{"model": "masked image model", "dataset": "simulated grey scan slices of phantoms with and without marks", "train_examples": 61250, "image_size": 48, "crop_scale_min": 0.8, "horizontal_flip": false, "translate": 0.06, "color_jitter": 0.1, "method": "mae", "mask_ratio": 0.5, "loss": "mse", "encoder_arch": "vit", "encoder_norm": "rmsnorm", "encoder_norm_position": "pre", "encoder_activation": "gelu", "encoder_mlp_ratio": 3, "encoder_head_dim": 48, "encoder_fused_qkv": false, "encoder_bias": "all", "encoder_qk_norm": true, "encoder_parallel_block": true, "encoder_inner_norm": false, "encoder_patch_size": [4, 4], "encoder_layers": 14, "encoder_width": 192, "encoder_positions": "learned", "decoder_width": 192, "norm_pix_loss": false, "decoder_layers": 6, "init": "torch_default", "residual_init": "scaled_by_depth", "optimizer": "normuon", "muon_scale": "original", "learning_rate": 0.016, "momentum": 0.95, "nesterov": true, "orthogonalizer": "polar_express", "adamw_lr_other_params": 0.00093, "cautious_weight_decay": true, "max_steps": 5700, "batch_size": 64, "epochs": 6.0, "lr_schedule": "cosine", "final_lr_fraction": 0.1, "warmup_steps": 570, "weight_decay": 0.02, "adamw_weight_decay_other_params": 0.05}
Rows from block 1 of the decoder of a small masked image model, named by matrix and row number. Rows with one number belong to one neuron. Each number is 50 + 12 x the weight over its row's rms, rounded and kept within 0 to 99. All counts start at 0.
After each neuron's rows are labels from the 100 images, of 14976, where the neuron reaches its highest value: "patch colour" is the nearest of a few named colours to the mean colour under the peak. Only what is clearly more common there than usual is listed. The data: simulated grey scan slices of phantoms with and without marks.
# fc1: MLP up (decoder.1.mlp.fc1.weight, 576x192), inputs 0-95
# fc2: MLP down (decoder.1.mlp.fc2.weight, 192x576, transposed), outputs 0-95

fc1.85:55 33 41 45 44 64 39 39 58 42 54 59 54 42 66 44 47 31 30 21 43 31 66 60 20 70 42 41 42 31 42 45 63 55 61 28 47 36 32 30 45 51 28 37 36 58 59 44 46 50 26 40 41 54 31 58 58 65 25 42 38 62 32 57 52 51 51 33 25 52 32 53 52 52 52 40 46 53 44 47 58 62 54 52 69 55 59 54 48 62 50 42 36 42 32 39
fc2.85:48 58 47 43 76 45 67 44 35 42 57 44 58 49 45 65 63 48 28 44 42 70 52 55 49 49 48 33 60 58 54 61 36 50 38 69 36 55 46 75 36 51 71 64 48 61 40 33 62 59 39 54 69 46 75 65 49 42 62 49 24 42 70 28 38 38 65 53 52 46 42 74 67 62 43 64 54 48 39 46 47 44 48 59 33 47 59 58 71 47 59 67 37 61 58 62
patch colour: grey

fc1.397:43 47 51 50 52 37 45 28 57 48 62 36 44 32 46 51 29 29 51 63 66 56 75 58 61 44 63 46 45 58 62 27 47 63 67 40 38 62 43 34 56 57 40 52 63 71 29 45 58 45 43 45 63 36 57 45 57 61 63 37 52 39 51 60 60 55 53 59 42 35 58 28 30 62 42 70 62 43 47 62 45 55 40 63 48 54 52 42 60 48 47 38 37 43 45 59
fc2.397:53 58 47 54 43 43 51 51 40 52 35 42 47 47 52 58 60 47 68 55 85 56 44 29 53 44 42 52 45 58 38 51 60 81 36 38 44 61 52 60 48 60 47 62 60 55 37 45 51 42 28 32 31 30 46 24 41 61 49 30 71 58 59 65 55 70 67 55 79 19 54 31 60 71 34 48 67 49 61 47 48 61 40 48 57 41 60 63 59 54 46 58 35 43 36 65
patch colour: black

fc1.535:41 51 50 52 41 39 30 59 37 36 50 62 86 48 56 46 61 48 33 35 64 29 62 50 56 39 61 59 42 63 64 34 48 48 53 58 65 53 25 42 57 69 45 44 48 47 26 43 30 72 58 31 46 37 48 55 50 46 65 74 26 45 40 40 51 47 35 56 31 28 49 67 61 65 52 48 59 45 45 56 38 41 53 38 49 43 27 47 63 46 31 29 40 44 34 43
fc2.535:31 41 39 41 48 55 27 65 61 47 63 67 39 53 28 40 55 34 52 52 47 61 49 62 41 57 55 58 65 66 53 61 38 48 55 65 49 54 34 72 35 79 46 45 42 52 47 57 38 40 67 23 54 51 47 45 52 55 45 43 59 26 42 47 48 40 47 30 44 50 42 48 54 68 64 55 57 39 57 28 75 47 37 42 31 46 67 53 58 43 44 65 34 29 37 36
patch colour: black

fc1.93:42 53 46 62 41 33 69 45 40 38 33 37 75 33 60 55 60 34 76 46 50 50 70 62 46 61 48 43 63 53 45 51 56 32 60 55 39 35 46 46 59 74 35 65 61 32 45 48 56 52 59 54 47 35 52 45 48 52 46 62 57 33 50 56 44 65 64 36 51 48 51 51 55 52 47 57 61 41 38 34 71 39 54 38 49 37 37 44 42 39 47 50 51 22 47 92
fc2.93:45 57 25 51 56 33 44 60 64 75 61 45 54 62 23 49 31 66 66 61 60 46 44 72 41 36 42 42 62 34 63 39 62 60 62 50 42 66 53 36 52 45 59 30 72 37 41 29 52 41 49 80 60 49 51 64 57 50 35 63 63 53 58 59 32 50 44 49 62 42 41 52 51 45 39 45 79 50 26 39 27 47 42 46 30 52 42 52 58 59 51 45 50 45 60 64
patch colour: grey

fc1.503:35 52 39 54 53 42 46 33 35 56 50 58 63 38 63 50 55 56 29 47 54 45 60 40 31 56 64 69 64 42 43 59 65 71 43 52 56 26 26 34 45 65 67 63 62 52 58 43 51 43 61 55 48 47 42 57 66 22 31 67 39 54 24 39 61 35 47 66 60 38 38 58 56 71 44 52 62 65 40 50 33 62 49 59 17 69 44 43 38 55 49 48 29 46 28 49
fc2.503:60 77 65 53 35 54 53 35 55 45 46 27 42 50 37 63 57 64 31 72 48 41 48 57 49 37 30 53 51 55 41 37 61 51 37 55 45 28 39 36 54 60 66 52 37 43 70 31 44 46 70 34 62 25 55 65 61 55 36 72 74 46 48 56 34 37 69 50 67 27 47 39 53 74 61 35 27 62 49 35 49 40 59 44 59 55 53 40 70 65 60 59 54 63 52 51
patch colour: grey

fc1.264:45 46 54 58 37 46 52 59 52 35 38 62 62 56 13 50 48 33 46 48 36 44 45 67 47 63 49 39 39 68 51 72 61 33 43 46 26 65 56 53 52 53 40 38 52 47 50 50 50 71 58 65 56 45 67 47 37 49 43 42 61 52 63 48 38 78 25 54 34 36 39 49 50 33 39 58 53 26 68 80 42 34 56 45 31 36 53 55 45 24 64 45 49 44 27 49
fc2.264:42 59 73 58 42 52 60 36 47 61 56 60 61 44 33 46 52 49 57 73 38 58 39 54 66 60 56 46 58 53 38 56 52 54 30 76 41 51 48 55 64 42 16 47 49 36 54 51 58 52 57 55 51 74 70 61 56 47 66 42 43 58 46 47 46 53 38 49 48 34 33 58 34 51 58 58 42 30 35 64 43 35 69 66 52 74 44 60 40 45 57 29 39 49 55 52
patch colour: black

fc1.216:45 47 47 67 54 55 53 54 62 68 44 66 52 55 18 45 47 45 68 44 56 54 42 57 51 28 45 35 64 65 52 31 52 64 35 38 33 51 45 51 47 53 61 55 57 60 73 33 48 67 40 61 38 53 54 50 48 47 73 46 60 26 53 46 55 41 50 58 45 53 40 57 55 62 39 45 40 76 30 40 25 59 28 67 15 42 60 42 23 61 46 33 56 42 62 52
fc2.216:50 73 60 63 60 60 32 75 35 51 34 45 52 61 67 64 36 51 40 57 54 37 40 68 42 74 53 50 56 51 57 41 36 54 36 43 44 32 48 22 51 70 49 74 54 52 47 62 51 50 44 48 45 53 25 37 55 31 57 70 61 41 44 44 48 34 49 46 74 32 35 35 45 54 50 50 43 49 49 57 63 47 71 38 54 68 46 56 74 69 81 65 59 64 38 49
patch colour: grey

fc1.248:37 74 57 53 49 29 48 44 36 55 63 51 55 28 48 58 51 56 58 38 50 64 60 43 34 37 41 51 49 48 55 39 50 40 22 54 32 48 60 62 57 43 55 54 40 39 40 47 45 41 60 55 24 39 22 81 71 51 60 52 51 47 78 45 23 33 31 58 38 57 45 42 47 30 65 69 42 40 43 61 28 59 39 64 39 52 53 35 45 65 37 61 45 33 54 46
fc2.248:59 40 70 40 66 37 29 60 40 83 55 60 42 18 46 40 38 38 47 48 31 34 63 51 69 48 68 39 36 56 55 52 56 16 52 44 69 55 49 38 46 33 27 51 53 60 78 66 50 42 57 50 53 55 51 48 46 55 38 68 53 61 38 58 54 52 37 27 46 43 58 40 65 42 72 49 62 56 73 50 59 51 46 51 41 60 25 41 54 48 26 55 42 41 37 47
patch colour: black

fc1.450:42 53 39 39 27 63 66 66 45 45 56 53 58 64 42 35 45 47 38 43 20 54 67 46 50 33 51 59 47 42 61 57 60 53 50 44 44 51 45 56 61 46 50 51 43 52 63 59 60 60 45 37 53 58 32 56 58 63 37 65 58 54 43 27 38 72 51 59 54 48 44 22 60 40 56 46 30 43 53 95 86 51 51 70 54 40 61 52 58 53 40 63 28 46 29 52
fc2.450:56 37 35 48 55 58 60 36 33 37 52 63 44 25 57 43 51 49 57 70 65 66 54 60 55 42 31 60 46 75 66 43 45 44 54 77 58 56 44 44 31 61 65 45 51 31 21 59 51 48 37 71 44 70 50 51 55 66 52 42 29 54 53 75 66 42 49 44 52 36 46 52 40 81 33 60 53 69 28 40 62 51 52 42 46 45 38 48 62 42 32 54 55 55 58 67
patch colour: grey

fc1.287:59 50 33 55 53 48 48 52 47 49 51 64 50 30 42 59 43 37 55 55 45 65 46 43 42 48 44 68 45 47 41 61 56 48 42 57 44 26 65 54 30 56 49 51 54 45 36 31 63 28 62 52 55 47 35 54 64 32 47 35 59 40 39 61 68 56 39 38 60 42 52 51 40 38 49 54 39 33 55 52 51 53 63 43 51 33 33 64 26 52 65 67 68 56 45 76
fc2.287:39 34 52 60 44 79 45 50 43 52 60 46 60 45 33 42 50 45 46 40 62 45 43 52 45 41 45 41 38 67 33 44 43 40 54 58 63 40 64 55 44 51 35 39 56 58 39 63 55 57 53 37 59 29 59 49 75 49 52 40 39 62 41 23 61 51 62 64 40 41 35 56 54 29 58 58 33 47 52 76 34 47 30 46 63 65 54 50 18 36 58 43 63 80 52 40
patch colour: black

fc1.569:49 28 53 55 70 64 62 58 68 64 41 49 62 34 41 37 58 46 50 34 54 54 36 48 48 59 67 57 55 67 42 64 71 55 44 30 30 37 74 44 47 35 56 59 43 43 47 56 45 49 61 64 32 62 41 45 62 40 49 56 48 46 60 43 54 42 53 72 41 37 39 67 45 62 43 29 55 40 51 42 43 25 42 28 65 45 45 36 52 52 57 20 46 52 76 44
fc2.569:47 56 63 36 36 41 37 76 68 43 37 43 50 59 48 79 57 48 69 50 54 29 47 62 62 52 50 42 46 38 52 60 62 80 27 52 57 33 67 55 49 51 42 37 51 50 51 79 46 57 47 27 40 77 62 65 74 65 52 43 42 47 56 39 68 47 44 63 39 50 51 53 36 29 59 50 58 34 51 49 48 58 61 32 27 40 62 66 55 31 57 46 43 60 71 48
patch colour: grey

fc1.406:45 54 53 63 54 28 48 46 58 53 45 22 53 52 44 53 41 53 63 73 57 59 39 45 61 45 56 60 46 53 75 71 52 19 39 62 60 65 81 55 64 39 47 75 47 48 47 62 48 40 53 42 36 55 52 59 54 49 46 58 44 33 44 43 34 46 63 47 47 53 48 56 40 31 51 73 50 48 55 53 62 44 54 41 46 31 34 52 42 60 60 46 52 61 75 53
fc2.406:64 45 59 51 48 52 43 44 37 26 55 34 46 42 59 43 58 42 52 57 45 61 90 57 44 65 59 29 67 44 48 35 40 60 46 60 40 42 55 56 27 40 64 48 48 35 59 57 51 75 41 72 57 74 56 28 50 62 55 42 45 52 82 57 66 50 48 34 42 68 44 59 52 40 53 53 54 51 66 46 36 44 54 51 39 55 59 63 52 61 48 67 54 46 35 38
patch colour: black

fc1.422:46 68 46 66 45 53 36 63 42 30 37 61 58 68 63 57 60 59 39 51 65 77 53 50 43 38 73 48 28 54 63 50 52 41 43 51 43 50 60 45 26 35 53 41 50 54 39 38 48 70 38 57 72 38 75 39 60 37 45 60 42 63 61 32 65 54 41 47 51 69 47 58 65 47 40 41 59 59 48 29 46 53 81 58 41 53 56 50 54 50 57 73 53 53 56 62
fc2.422:44 26 71 46 69 43 31 50 39 57 69 46 44 50 50 63 40 39 50 42 29 64 61 59 47 55 39 29 45 59 57 37 67 60 68 54 33 54 76 55 57 49 68 59 56 66 51 60 34 55 44 55 49 68 46 61 37 45 39 55 46 56 27 58 51 68 50 40 56 31 45 69 45 62 43 58 33 66 58 37 37 37 37 55 25 60 46 52 62 51 64 51 48 65 56 47
patch colour: grey

fc1.140:39 55 52 54 65 72 49 40 47 64 48 49 55 40 41 72 39 55 67 50 41 54 61 60 49 58 45 43 46 74 68 74 66 65 60 34 47 56 45 51 50 33 58 39 59 77 45 51 48 60 48 51 20 39 31 44 50 45 62 45 48 53 51 51 52 44 40 41 57 43 55 52 48 21 40 48 83 52 40 70 28 47 38 61 29 34 41 47 56 42 67 40 64 50 29 36
fc2.140:41 44 55 50 46 41 48 76 68 49 61 68 67 60 63 61 58 56 43 69 51 43 60 31 29 62 47 55 42 39 39 43 50 47 43 47 52 40 32 49 34 45 40 56 26 40 76 52 40 82 44 61 50 48 53 62 46 52 57 53 25 52 65 44 47 56 45 59 57 44 44 45 43 54 71 53 42 54 54 31 59 59 49 24 50 71 40 60 58 27 42 46 41 72 57 39
patch colour: black

fc1.452:62 52 49 56 33 51 55 44 49 48 63 72 62 65 48 67 32 63 54 27 44 45 43 69 18 54 66 46 40 52 46 30 38 57 70 53 61 64 58 55 56 59 61 50 48 56 41 26 61 57 35 25 62 72 22 50 38 65 30 52 55 52 74 42 50 58 49 62 47 40 41 66 46 52 37 25 51 62 52 53 56 64 57 34 50 45 38 50 57 32 39 54 28 78 44 48
fc2.452:63 50 37 64 42 50 54 40 54 59 54 61 59 44 46 47 37 52 62 37 49 51 50 53 60 36 51 37 62 51 38 56 60 64 52 47 58 51 46 47 21 42 41 63 55 45 56 39 49 48 24 56 58 48 61 61 50 25 47 63 52 57 52 52 53 58 50 48 49 71 51 51 64 56 32 28 32 60 48 60 65 39 58 42 75 45 47 45 46 29 51 69 00 66 64 40
patch colour: grey

fc1.211:52 53 30 64 61 53 32 60 66 40 41 49 51 49 52 49 58 53 29 55 54 43 37 57 66 60 59 72 35 52 67 50 41 40 32 29 28 64 49 51 37 65 45 45 46 62 64 68 39 56 54 37 55 43 44 48 34 53 32 38 44 51 44 33 49 44 52 55 71 45 61 64 23 55 69 55 49 32 61 52 59 42 45 54 53 54 59 57 47 48 62 55 38 59 35 41
fc2.211:52 48 52 39 58 56 46 60 57 51 44 58 38 30 51 52 57 58 49 70 53 43 50 29 42 49 59 70 61 62 73 67 65 77 48 46 31 54 82 46 59 73 48 36 51 68 31 53 50 47 64 34 66 40 46 58 41 53 45 40 60 40 45 42 54 52 48 65 35 54 48 53 76 30 77 41 44 43 29 44 82 63 53 52 36 50 54 42 44 38 50 53 63 37 51 59
patch colour: grey

fc1.296:56 43 41 43 56 56 53 27 61 35 70 63 57 47 65 32 57 43 45 52 57 35 40 59 44 63 51 66 36 30 44 48 38 58 60 78 42 53 45 56 59 46 63 69 53 62 33 52 43 47 50 78 52 40 47 54 47 41 55 19 61 17 39 65 51 33 58 39 44 27 52 43 60 57 50 47 47 50 62 51 38 47 39 24 55 33 49 74 54 71 58 56 53 34 37 66
fc2.296:58 64 54 50 57 39 40 64 40 37 33 45 48 59 53 30 38 55 48 43 67 73 49 71 48 63 52 53 48 59 37 66 50 48 47 35 69 56 42 41 37 55 23 48 55 52 29 52 54 37 53 46 72 48 38 17 75 45 60 38 33 58 64 52 45 61 20 42 41 47 63 62 35 40 49 47 41 52 36 47 51 46 49 60 27 27 62 40 13 58 46 33 64 67 47 40
patch colour: grey

fc1.342:57 71 56 60 57 52 57 46 63 71 58 49 56 34 52 33 38 49 44 65 58 57 31 45 37 56 61 64 48 34 60 33 73 38 51 54 56 39 65 47 41 48 50 42 75 66 38 57 37 51 67 46 30 45 31 51 58 30 40 55 51 38 66 65 49 47 60 26 39 50 44 37 31 48 50 44 55 40 39 61 32 45 71 56 34 54 55 36 53 48 73 43 48 60 50 53
fc2.342:42 33 44 45 59 36 42 56 48 21 48 62 48 56 47 41 52 48 60 40 40 57 53 51 70 40 46 51 65 40 30 63 63 59 40 58 47 49 60 36 53 47 58 56 37 38 56 42 73 41 30 68 58 47 52 54 30 58 43 42 41 68 48 41 44 54 45 75 51 36 54 51 66 62 52 54 62 64 54 45 62 32 57 40 42 54 36 51 48 59 50 45 70 43 43 51
patch colour: grey

fc1.355:50 50 66 53 55 53 48 44 48 78 42 56 63 49 49 49 47 75 39 68 74 60 57 49 48 54 35 44 34 73 68 37 68 62 58 73 54 35 47 58 60 55 52 39 35 59 41 51 32 60 43 66 28 66 35 59 61 66 35 48 49 41 76 42 51 49 32 52 38 60 63 55 63 44 67 57 56 33 53 47 34 39 35 48 29 41 49 46 69 61 47 60 39 45 44 47
fc2.355:37 58 46 48 26 57 42 49 53 59 58 61 66 59 49 60 46 42 56 49 47 65 42 63 53 27 49 42 47 36 31 59 47 36 72 76 55 34 68 74 67 38 53 58 39 63 75 48 51 50 37 60 82 45 56 70 42 47 39 36 39 56 45 64 53 65 15 52 47 63 27 39 41 38 39 56 41 41 61 60 59 46 31 43 38 70 41 48 48 41 37 35 59 50 46 46
patch colour: black

fc1.193:43 45 50 51 58 41 47 60 53 56 63 56 53 36 38 49 53 47 45 48 73 86 49 61 67 28 34 51 46 49 62 25 42 52 48 38 44 67 53 20 51 36 38 57 70 64 37 31 55 58 33 36 57 30 52 25 46 62 42 23 61 41 46 48 62 71 33 67 48 37 45 35 37 49 44 59 63 46 59 68 57 55 51 46 31 44 58 44 74 51 57 43 41 32 36 51
fc2.193:60 61 30 63 37 41 55 63 45 64 43 43 56 38 49 66 59 47 67 53 95 60 32 54 49 40 44 35 44 55 44 37 42 91 37 29 51 46 55 57 57 64 45 64 82 63 34 43 47 48 32 39 45 40 50 29 38 60 48 25 57 43 56 55 57 78 52 69 60 34 52 33 55 65 35 43 74 54 71 47 64 47 45 54 51 52 66 59 64 71 51 55 56 39 52 51
patch colour: black

fc1.449:42 51 31 68 45 27 47 53 39 67 46 43 53 67 60 42 48 64 54 57 37 49 47 35 52 37 53 56 49 68 34 43 15 65 48 59 54 58 66 24 66 47 52 55 42 65 61 64 47 72 41 79 46 48 69 52 39 54 49 46 33 32 61 76 49 61 61 50 66 63 66 32 48 50 41 56 26 60 44 68 38 44 62 45 59 59 36 57 44 49 42 69 65 54 41 55
fc2.449:46 50 42 57 42 46 33 57 64 70 58 24 64 41 35 34 33 63 13 43 61 52 38 38 51 37 27 62 40 54 51 60 49 60 44 80 51 29 48 48 67 65 88 54 38 44 56 47 49 53 50 56 43 41 69 52 49 73 52 35 34 56 51 36 42 63 54 46 60 51 56 73 36 34 35 37 44 50 42 50 37 40 48 59 65 42 56 48 39 59 56 39 52 24 59 58
patch colour: grey

fc1.73:51 74 64 66 52 73 44 48 41 53 76 50 55 44 50 52 67 64 58 31 47 56 69 52 31 61 40 64 34 46 44 24 47 61 17 39 60 62 41 42 61 58 39 62 65 60 40 15 40 12 44 53 56 45 49 43 74 54 56 56 47 53 54 34 48 44 54 63 70 41 45 47 47 41 58 62 53 39 35 42 37 57 46 42 38 54 42 43 44 40 44 50 54 43 53 49
fc2.73:65 51 23 51 60 51 37 54 47 26 50 41 53 63 46 48 37 35 20 38 58 57 61 27 51 49 68 37 65 43 65 48 45 43 74 53 50 45 36 54 39 70 51 43 51 57 52 46 80 99 36 35 55 57 58 62 80 66 43 53 51 51 50 63 67 51 57 57 48 40 54 58 33 53 38 42 45 37 44 62 49 56 57 54 50 27 60 52 57 55 60 44 55 49 41 78
patch colour: black

fc1.223:49 53 55 53 50 45 57 46 69 33 57 58 68 50 43 39 56 61 46 39 45 51 42 28 51 36 48 65 62 51 26 38 51 46 60 55 50 63 39 66 50 47 53 55 31 52 19 61 56 33 63 53 50 52 49 49 62 51 52 39 56 41 57 31 47 43 51 61 71 58 41 66 45 47 35 40 45 62 52 44 65 53 35 63 29 48 30 58 38 40 67 63 55 58 21 51
fc2.223:53 52 43 52 56 76 55 46 59 42 49 46 47 46 54 18 41 19 68 65 37 45 61 65 74 51 59 50 49 76 25 51 48 41 54 58 63 49 64 72 71 52 46 60 49 37 34 44 36 56 62 52 51 61 66 57 45 76 40 41 49 61 48 49 67 33 33 50 51 34 25 38 60 63 73 34 35 69 56 51 46 43 48 57 23 33 59 57 56 49 39 42 58 42 47 53
patch colour: grey

fc1.408:42 53 57 36 43 45 51 51 39 57 44 51 12 65 45 41 45 48 43 63 51 59 40 66 66 65 69 67 38 51 43 64 47 38 53 56 73 31 54 48 44 64 58 63 56 40 57 61 60 59 48 60 54 35 55 60 74 33 58 53 57 32 41 64 62 52 55 28 38 38 43 46 41 36 57 51 57 37 47 44 23 65 66 31 41 51 51 31 51 32 31 59 47 63 52 44
fc2.408:49 42 63 50 27 47 49 48 64 56 57 47 28 29 51 41 49 58 37 48 43 42 43 55 52 54 45 69 46 51 52 42 35 20 32 45 59 29 68 37 58 37 53 68 53 57 44 56 54 71 54 61 51 46 45 47 77 45 33 49 78 40 61 36 45 36 45 81 66 43 67 55 40 42 52 47 37 51 40 48 30 50 54 45 51 51 66 42 39 38 57 56 40 73 56 45
patch colour: black

fc1.504:43 54 26 67 50 55 37 54 30 58 59 53 64 59 32 56 46 70 47 75 70 59 57 38 48 46 56 40 56 49 55 48 53 46 40 37 44 54 50 53 58 42 53 71 58 32 26 47 45 52 53 43 50 58 74 43 43 55 42 70 45 69 48 53 64 55 45 33 27 46 61 46 44 60 30 46 65 43 33 42 54 53 47 49 34 47 41 67 42 57 24 53 22 32 26 53
fc2.504:53 46 59 40 52 47 33 55 42 56 79 60 89 71 38 62 32 64 57 50 56 51 40 68 45 57 52 62 74 33 58 49 43 49 62 64 49 44 41 38 37 63 45 31 59 41 62 60 69 45 48 60 55 62 69 55 61 49 65 26 43 65 42 46 52 66 51 52 52 51 39 50 62 50 56 64 70 50 47 29 65 60 39 46 49 54 52 55 50 63 53 50 48 20 47 50
patch colour: grey

fc1.210:43 38 60 35 41 49 44 44 37 62 38 67 34 52 61 35 55 50 48 54 62 56 44 52 37 48 53 57 50 55 39 61 35 60 57 70 78 38 44 56 46 50 53 67 44 42 53 58 56 66 55 45 54 57 55 60 50 57 59 36 53 28 49 48 55 64 52 51 31 52 44 33 62 37 53 17 51 51 53 36 15 45 55 40 44 51 54 47 69 35 43 45 43 56 58 45
fc2.210:50 38 37 32 36 48 46 56 67 68 55 59 37 38 49 32 35 38 37 56 48 48 49 44 57 55 32 67 46 57 40 53 21 25 35 57 65 23 66 58 44 52 45 50 46 74 52 58 43 69 63 55 46 64 23 61 61 40 53 54 61 65 60 46 43 34 32 45 29 47 50 36 57 68 45 48 45 42 36 40 37 65 46 40 64 62 82 52 58 41 47 34 34 65 44 44
patch colour: black

fc1.302:50 57 30 52 48 33 49 53 68 30 58 45 58 65 37 62 44 30 49 59 51 34 37 48 73 45 47 41 46 41 46 48 47 36 59 49 43 62 75 61 54 46 40 69 41 56 41 59 53 59 54 63 53 59 54 81 56 25 54 52 46 62 56 13 51 62 41 57 47 49 39 49 43 36 29 44 35 49 52 35 61 80 58 54 42 44 58 64 58 41 56 68 39 34 44 56
fc2.302:52 56 53 61 59 44 54 42 66 67 34 58 51 75 67 44 61 44 60 22 52 57 61 39 53 71 65 44 37 40 61 50 48 63 42 21 45 55 44 61 55 42 51 33 37 46 21 43 44 52 45 70 34 59 39 58 32 51 28 48 51 50 51 62 51 56 65 66 57 34 47 52 29 53 42 41 54 61 62 30 39 34 58 50 61 43 51 63 25 57 46 87 35 37 37 40
patch colour: black

fc1.524:33 53 52 46 30 41 28 58 56 44 55 62 49 46 61 47 47 46 57 38 49 59 65 49 70 57 40 31 49 45 32 58 42 28 27 34 51 38 46 49 60 59 65 49 38 44 62 65 72 60 71 76 68 67 58 55 55 74 41 55 34 56 44 64 41 57 55 53 54 49 44 37 60 66 47 54 80 56 42 64 50 56 56 58 52 25 55 73 46 48 32 39 39 37 53 32
fc2.524:60 84 77 63 56 62 41 61 46 60 46 50 46 44 55 44 50 44 54 44 52 37 43 44 65 51 57 45 49 64 43 50 67 56 77 58 65 35 57 67 79 35 45 36 43 63 48 66 42 60 41 55 54 62 58 57 57 49 59 62 42 43 40 37 54 46 28 44 60 51 52 43 48 34 45 24 59 33 45 48 46 30 67 44 33 56 37 43 42 59 52 46 41 35 43 75
patch colour: black

fc1.383:40 61 47 43 38 51 41 46 40 52 72 42 67 48 39 57 39 66 41 35 57 59 41 28 49 38 56 44 45 66 37 57 61 48 48 36 51 47 33 36 50 44 30 54 56 66 44 46 68 55 32 56 45 37 53 65 58 72 43 45 47 47 51 59 47 61 65 43 49 53 39 39 69 29 64 33 51 60 60 43 58 45 46 41 51 45 51 53 61 53 46 50 28 56 20 48
fc2.383:48 32 42 44 42 42 59 68 63 49 58 54 54 50 53 46 43 39 33 39 57 44 27 73 49 43 32 55 40 53 47 67 26 63 39 56 55 44 59 46 53 64 44 44 53 45 27 57 35 55 42 41 60 39 63 42 51 60 76 30 53 52 82 80 43 54 67 71 39 44 46 28 59 54 22 46 68 64 58 62 60 47 56 37 38 47 74 64 44 50 44 55 42 36 68 57
patch colour: black

fc1.262:50 59 39 44 33 52 52 50 53 45 65 46 67 64 62 51 59 50 53 42 36 38 35 69 51 74 63 52 22 33 63 61 72 22 48 55 58 62 64 57 49 32 42 36 66 72 54 54 54 34 40 60 47 52 59 65 35 65 39 66 13 40 61 61 72 57 33 43 52 56 50 78 47 41 47 55 53 16 44 38 58 42 44 54 51 52 47 78 47 53 44 47 47 62 64 34
fc2.262:35 47 60 43 35 49 36 30 50 54 44 47 50 46 71 68 62 60 49 39 44 31 60 42 45 64 72 83 46 45 61 61 69 22 44 55 42 41 41 53 30 38 52 33 47 62 48 54 36 53 43 50 57 42 72 51 50 67 41 46 38 61 17 66 56 32 68 55 75 46 43 37 40 62 65 66 54 36 54 48 58 51 51 36 52 64 71 39 48 40 26 63 51 45 75 66
patch colour: black

fc1.541:48 51 50 46 31 48 48 41 47 87 46 69 41 46 48 49 52 44 72 69 50 74 38 41 46 51 22 36 47 53 60 70 52 43 51 64 72 65 40 60 38 48 45 54 47 31 40 60 36 74 57 41 61 55 48 28 36 59 59 47 67 36 56 56 35 49 37 49 55 41 66 45 42 32 37 35 33 38 53 41 31 53 37 42 44 45 57 60 62 52 26 49 71 18 54 45
fc2.541:51 66 54 50 54 51 56 36 54 54 65 61 61 29 69 48 44 43 51 64 62 62 63 50 63 49 55 54 41 41 53 64 39 29 65 42 53 57 66 65 59 28 68 34 46 77 64 38 56 65 52 31 53 69 53 66 62 29 35 48 50 63 60 55 61 33 43 65 34 46 45 71 51 54 38 54 31 29 39 41 54 50 58 55 59 78 58 41 44 36 53 44 41 48 49 61
patch colour: black